{
  "train_examples": 145000,
  "horizontal_flip": false,
  "targets": ["branching", "foliage"],
  "norm": "batchnorm",
  "beta1": 0.9,
  "epochs": 14.8,
  "final_lr_fraction": 0.1
}
Rows from block 9, named by matrix and row number. Each number is 500 + 50 x the weight over the matrix's rms, rounded and kept within 0 to 999. All counts start at 0. Numbers have three digits each.
# c30: last pointwise conv (model.blocks.9.c3.0.weight, 272x272x1x1), inputs 220-271
c30.66:537510503508490527506504503545505500493502489490568491529502506500482527563521484496515506483511459432503488505508475553543497537521500494510504478483520506
c30.67:419480469471420489485597541479496449468471468452478455468504446441476544496455537485467501536530518461513428510452524463491478518475477592515555506458495509
c30.68:480487469535475494522505529476446533512541499479508452470512510408425521488405488525447448560532470495521489421504575518528399487508559505494395503466462449
c30.69:550488612496528477537462455493597456554454574482452520523479626467526429488562536520551520436404474535516534484498484492573492529496484461441596534501501476
c30.70:548491491496496542515484543526479526477503506480520460485520470496501550537518470511475520489460480507508487554529487536545493502530461460471504533515532500
c30.71:501478462549496484457475477445445553535508532436511490592507478442492477564516462551527500497549521517595433528561542485590507451491539603417504491563522416
c30.72:535570481509488535513486465464350513516605513541393482450521466505507497489490373549532462490491428522558504543433463489479400519441435497533547592431476565
c30.73:496523506473521448418530500531550425518534545519437451492474579488459510479507525423529516441476510512617502444480500561553505505459493552488526552485532435
c30.74:486530484508508482515578445516519537540523505458457498482558495495453486558511477504537484458566463523430528424497512464529445488536517475484490494498511529
c30.75:558504443494552529556444482533476516523507633442532472591559533557514478550522488545424557518479546460522500430568464451581520618473590515505492492547486460
c30.76:519578536548497478571485526520500491523453554533483436494605510556443476543497522507490458443484535556483455686510557523502522499524443522543474486480485536
c30.77:436449514602475566503445463563469495424465505462479473509534542487569560517513440550534432448538467452514485490496486522565472551448471424460461512525586505
c30.78:631605507506612550518509425575464447464509601505494560494495488499483458500465422534459514541588657349475487544494570514509448546474439461488435532552477609
c30.79:518537432458435515478597448501455573488496464476514495541503415437466515466491446518474509540572545483451487398510525451536468503503480489531465437496453450
c30.80:479535566443560508494503573507509552546522506483357629540651456535511494616522661446475532509538592662467571595561578572456542517498513482445477470484461528
c30.81:505540507519494509529459538528518468468382504526414513534453435556462492507543509502548524486403533491441542490477524476505621564465461493521431516590487562
c30.82:516540566497473515493468540430473555495443444558461537542504468568467537521560585567500476483420454486486492513491483496466558438466435471531457497472535523
c30.83:500499427473425557525482496574464434529453463447430466514435502480467491463585450494504511506485540483429452545554514511572533491543442484499499493520508500
c30.84:584482570489467435471509492521507542573545458519484618447556505493506518515507537539499474423544495527482370518491521477491431505469516553481406505519541504
c30.85:496510490515488499468464469545545482445439548535414465523483470511583576506552443493531531534471465426536444522492509547516467526511567560513601462458503486
c30.86:467356410492533536459404423526542518443429518528527481506458495514459573567512572489492517486419489451479486464540536527483469481519444505485472514391591524
c30.87:547498484530496471505469533598528498540575503560496544538524543544560523496576458574481450475590546475445494493471479564448507583531515499519596507548473496
c30.88:532518509446536487502533481433563574492587571590456521584512549485567482465544475546542512471484488473519486577498541448495463548566528503470497500472509490
c30.89:449407536559573463469499460544523491440462519532469511507432432571527477548534493525489434609501453540544478576528466504490507471341484513523450340538509455
c30.90:522507499504453512443512499537568562485503495487487499535484526529414562498521435471418510568508484526513514442451482491529498513511499510537491507476539542
c30.91:561506501531460448484522486474418565493535545526536451525585395472482531520467506526489458545463582456485451560543478496447534523514408545548474541498568439
c30.92:553482569533520489452514567588585501523511465496488459464510477486512519439511460550517516528548542504575533519482525534439504447543534467532481510602380536
c30.93:540500482479537493501537497473520541509557541447516504479511488499509581510523384468443572496500478471487495471536521466601474618519544530541552549546476503
c30.94:487486439472530461482478487501473460516485511532436534485470574499514536400487441451490494483466543596527547484438474504435495538521534434571574562508488468
c30.95:492537453501546556552528466520461478473525528495454529513545585524523515515493526577543499474514509478481435483513504519465526497469467573463470523486488506
c30.96:464513497509500504500517493472514512492484481512486483590511502470487501543505446539482526529479529485501522448526490557512527537543483515493473457535571516
c30.97:492459427495464472509438482509437504513504533415524488493513523473541482494427472506507425579451497539470471499455506379515464517473474490513509482556530463
c30.98:479512511484529524512478553496474516487523501495533485504486505521493484543525452538514536476526479489495488470516499470517496561516461493503525479499556510
c30.99:530449545528516485485494525496571476442517495552447482495552519497515495547515483456500481502476478499484501501430508528483509504551496498522546482524560501
c30.100:535505578518422551470530536528512493442561449532457537485470540510530519534411485553575450508550532404489485622546566472538604392486434506519558490565457463
c30.101:567450485453535469440467484492540582392522539494492446526541461553532616559564463464572413468518444495491506498456520455556442540477477546583549477473481546
c30.102:521492510471510521476512489514483459496499486490568484546456467500491514546483475489498533531494434427496487501539504553525505566509509509496471463490523486
c30.103:488522584436461511451488472523549501489556457560527463543509506526450517442558412507538489614474511498536496508496531565508515499459478477458492483528491447
c30.104:511550443452555471562556467536471534544526381562442548557527414505488471496564543521499447386417482548446491493533545475488480482513404422514513496411591437
c30.105:431488481500480577470445596495476516467496450613523500497464510521488455475488592580470497459511530518388510548468474457416622495472476560498526386515574569
c30.106:477613513545474391475565511418538441410534464453445405504539544508562499461459517488439491522528495461450518494507468499484530410491451418421481575483465489
c30.107:498404434530508520511518514545513452458516443428476475513503538556452477506524510507446474559546503528529535635508543512506486543552512547555527489511648433
c30.108:446480502544518554479545599547449575509485475530587537417480496465642537431497561446476497576448496539491513509462413497472448472486511547481535596519485473
c30.109:403567455422496398547456401460442583532514606410457449595518526440505442564470465534439518548410466504485492433538494579481500510444426498458430555466561515
c30.110:512543459517559483535560427516520454534496521558492543462498504499501537543548475494458552519485452523505494476532549498518505504487485491436490472521483471
c30.111:522494535542553474498577495485587508411532431581499512501532474537519529482588531491546549463547454520502534612465560534526459495493452428525526531533495579
c30.112:484551521504559499491533527568585498556480512476486546543527537563497419470546556555644458402531530558538462523495525503499537516518438525621517504512512569
c30.113:530494528576539511504510498475466514502504498566439467525492531527537454543527452469513547518536494516616483459515462568511524521480528490513483496538576495
c30.114:533510500536550532477436522457477589523508495479358580468600421488472541475444558487487527520546571398492554532559475528495514471493499477459436463502548559
c30.115:505534537480445557488518517508559523460522469541472470558513512506494435494548493547506482511497511488584543476427465501491503541464497554518494492514508443
c30.116:479443514581499540530517519531518477545452478510489480535505463601520496509537514473518546635529505516452508595545501477535547501531440472586497475561523541
c30.117:521482522496498475472512517509509455494509479473549456539475475472503486505490504513468496533501445476496506548490501548541494525529512488497497474499487502
c30.118:537523497545508523427509559480465537542509528504591493416512439524464471411541529453478588574552457502464540504389535487558464482339535482505486559448471543
c30.119:534495488498559534540488502519509471496458405451454568497428570479485474492521556497501461412445570627495542479491487440485531534575462539504575478425417480
c30.120:505499518428446531536516556501464449581485541463492556517499537546535489535558549498513465493504491462535538490523497469418575405539496512503433463559433526
c30.121:472506413530488456426489553526373515513557475445501500436627480419581465485467548568541514428572450480434425489428537452467532439476576483496558420511463482
c30.122:484495492521486575517554467435524449511465484553547479506569431500583533540519568463419501444453415567544447575511450490469460507477475469463508453424555527
c30.123:448512500465454461578540453466548501479549432516495516469480460537467498510433527437504444494498431570425597525473470563486501527502486462496568607524526505
c30.124:522448501517496531491483550472410541470530424393471509436481596513487490507491448492439486553527554573497520455577483446468556477537481435485571550621373537
c30.125:458396490510479472497483502464549463458424491496444412512502499454466513509415516472492504496494449445458427535487579457512490493407499509486451436476538507
c30.126:563476531535468483559502558537470601522534415508424479631533530534540453550530503494500527510494494500500559498507487561563546538471480507494464503539573482
c30.127:479526468537458527539506413423453491554520452452402559511440445512497520494458530533484478387512531562489512579544475500487494496500439460440471541533539465
c30.128:556512580504558546457599553515540504441496562495446509512508619537459530487524532497487506479520510486521537452473482489518484515561472461474496531446500550
c30.129:442489483506515480461562475562525422532504582481404516476494504482514495524466509575595523555497547492414468501489557499532520528554502464502510504568557495
c30.130:474533556492571507530521450516521497572496544525537471495419536517514485517527523476535447481433507519439411495503423418520446482509516453453516511467459542
c30.131:529500514490450472501499509496523488478491517539500488536442491509473506508496508506496540463471451429493525511500479520490528536530474490469517484523476511
c30.132:537552524534507425600554466538512483495500508496501465531536494409538483560564453545370496470529488492469467527549500542516621478492584484532516504477490436
c30.133:521526527524469539600442587486548585506551551476542430438533549494520446443490491530529510459514544541470536511452541537600513519453478478529517467523518494
c30.134:547466493494474483456626492524429474567495457523500478494475458507533540492443506507425494549577506465567518567574501507436525517413492486454467481437440438
c30.135:494559536532418494524431505531468490459504534522556443540582537476494535480503442562454510557529505546521517535480530450536518473438518501546562522511465466
c30.136:545509554427565542515437512502574463506495513507536536493522371472481516561554623475511517471464580395455557465547526470449433639470412453460485525526478524
c30.137:489511509520589493487558523559513526508509502444450498514473498520531446546575490518494459523531545599478519417571530557488495503475432479531551508572529535
c30.138:546532502442550510493498473562508488525528482529470529505480499495495562561539431486538501599522453535454537548497546471472538451483505494528540517507483468
c30.139:569456508474520437550493523523523478502517541507394471501511481498469513443542503541517520427518415478507556455599490507534470597481508493485411549445534480
c30.140:447523586505509516505480500498531559463605515480469510461489499472524432603573557440525485524520546449558581474513495529534514518523511507510484458562556527
c30.141:401542535506445527464566475512461453490483537528459542378534560520544443436521510523456468581458545578495466504469524555381498474494516496524480534417473499
c30.142:525478511452533450472514514460575519484504457481529522427488553468516516525484537424501546494418427431494453451431434452507496491497552407561482511451433567
c30.143:499511550470561490464448556467626482433360444495567520491547502529490557495533528535581541524489527513466560539512503474537539527477430473558537481475558474
c30.144:499502486535484552461480532527453429458541503537448548470489437460463511454554485518481511514590468524520559524524509540466452590451521516465458532544443495
c30.145:485483500488480533512583568525487522495574487479479433432412431542518539442478467429526485549527515487424422473527538606524411571469487518540506551490546494
c30.146:555500622500533516529534581528532592548609497570461493448460541564510520525542549519597509430555486500412522491448503517505553503513533542535529510593512477
c30.147:500569510533521331471457499452416517335535516431449484444509431420500478521424507544534477424398510557447485442530447450533489527513492511537522557497458479
c30.148:511499504473612453441519474505449534468488469487511496517483448481486502482533471510501463489518489527505510480520455547518434483466489529432510490518543529
c30.149:542431556456482663392510445553470533591394489501367498604405438503440545461474509508505496481468540456469349460496504557512442543470436426552494427539503422
c30.150:450472504457481462475469472442469511555512454462451558461467515538503425414457536519486460456472454533478443452455496469432493489551466505462545490459583445
c30.151:457482563464496581461481539520506503482531496578501448493475492442515550496499446545483514482490558551552508508503554530480480527422503478498534507496525547
c30.152:556465511495481516510471503516561415491522508438425464522518485525551530515455481538493510471481523515484498510514513550502471585509482482499552487464500505
c30.153:565482551395494523519486491518535446527426504560489553543521510492442484503474562458515495470500481551460498426508486432477549524481433433472502539465576487
c30.154:478518431357497539470483462493348619537716477377607495421407571488450429419456606361466466454415414484472418489498392616414487532628384568555447506455516507
c30.155:442565469548432541427426516440533518498513518489497456534481502523478531571537385537491496501514509492504448514537477494462571483420519519523491545556437515
c30.156:532560579544543478562492511611515471508475529519551453501578449604382508542577436584504525593521484472527483581490409565569593559449495534540600496534446484
c30.157:538503450384482534598499623542438541565541447486462503508334469479439433503501512557453483435395494536544657437545464536477514584557397569513422476495523448
c30.158:548442470496446541492413536438456519596433530434467519525500463475427605478456458582525471419499472543458370510509500555420470502473453442498494432525576451
c30.159:536420514540504503507465366652649378463359522504470574538377495511318509581539491506543513460435455534493436476436499455541438566532436496569559535560530559
c30.160:438451459511435542421451470561331419534384470524461348472411572499494419575444434436422577409486516589456564504579417567475564511497529595535521411433510538
c30.161:567493539417536480517461554501478496488522475527479455532503477558521503488514383483508593566526495463522559520597558554479535529537510520467503534562487492
c30.162:532545529549462499478509537521472549483493525547534511458516535477511508458558421479494535446546450477462518514517483488469568404436508470554483462520507540
c30.163:529510486513438498661426522533478488478506576461496437524439494516625470531473486424495437430494513505443532490519442441478552536576533516518437562517465486
c30.164:535449444488437546497444459541444465579477543415562584533428447496456507496534521468510483500462500488492418449431445438512445570499456445491499438457520498
c30.165:554520506582475630553445582448556361618536377467405529438487462408466576531485411436484499366465474537551491496513453499501501436547352440496566413563583473
c30.166:500414535466456542473446459575511513543480450423501427543499446471457541596473487498501449430518547587389437491536524498473422475539570506526595525496493441
c30.167:397509468478424495541558530397530528547512533529525489539505584521490428469500500483506579612529424506518556430511413466502604464461511559530477427484604422
c30.168:497472451449425495547412458457534539522524485493384503536514430511507544582480516499471523385534485520561573515414477533512453515589509490471486520483568516
c30.169:554488505478571506481545616424520556454595554461486567483610497531523543539572531489476507557614603412520501490440595467508435545519406448505442500538439583
c30.170:492460439478475538562498440501533458411407536538470603524485404512454543482477524458514573445459574524532420459597498557483470482432434457516465433532519501
c30.171:547509514509511547537472563590593481538389504466448400461460473542544422467529571457542539369470473467547549516508458507503544551442424496525492482495542609
c30.172:538483503536557479554515469462512536489539489468577500644447524476519469551498490529516553501503453445520486473538485560576492558517485519426511476445607530
c30.173:524511447550530495542466469445503489475512518470618460533515493474550508541466430568436650586520462499550525481435529531495499560417545442516496546561532509
c30.174:532508467445489483622431469456429489405559512510533469598443459481561452542513476514508520516500448428387474513572557512514499576527491442475469432519546467
c30.175:527477483469536524527542562535532510455537537524556488505429425497588554461514540475494520545467503478487477552545503470526525511502513502492540473572473497
c30.176:540555478501513447530476525449477522489448459507500538478520494492499539504529599463485548461448530618468524538535487477487499539624545473527579481497474522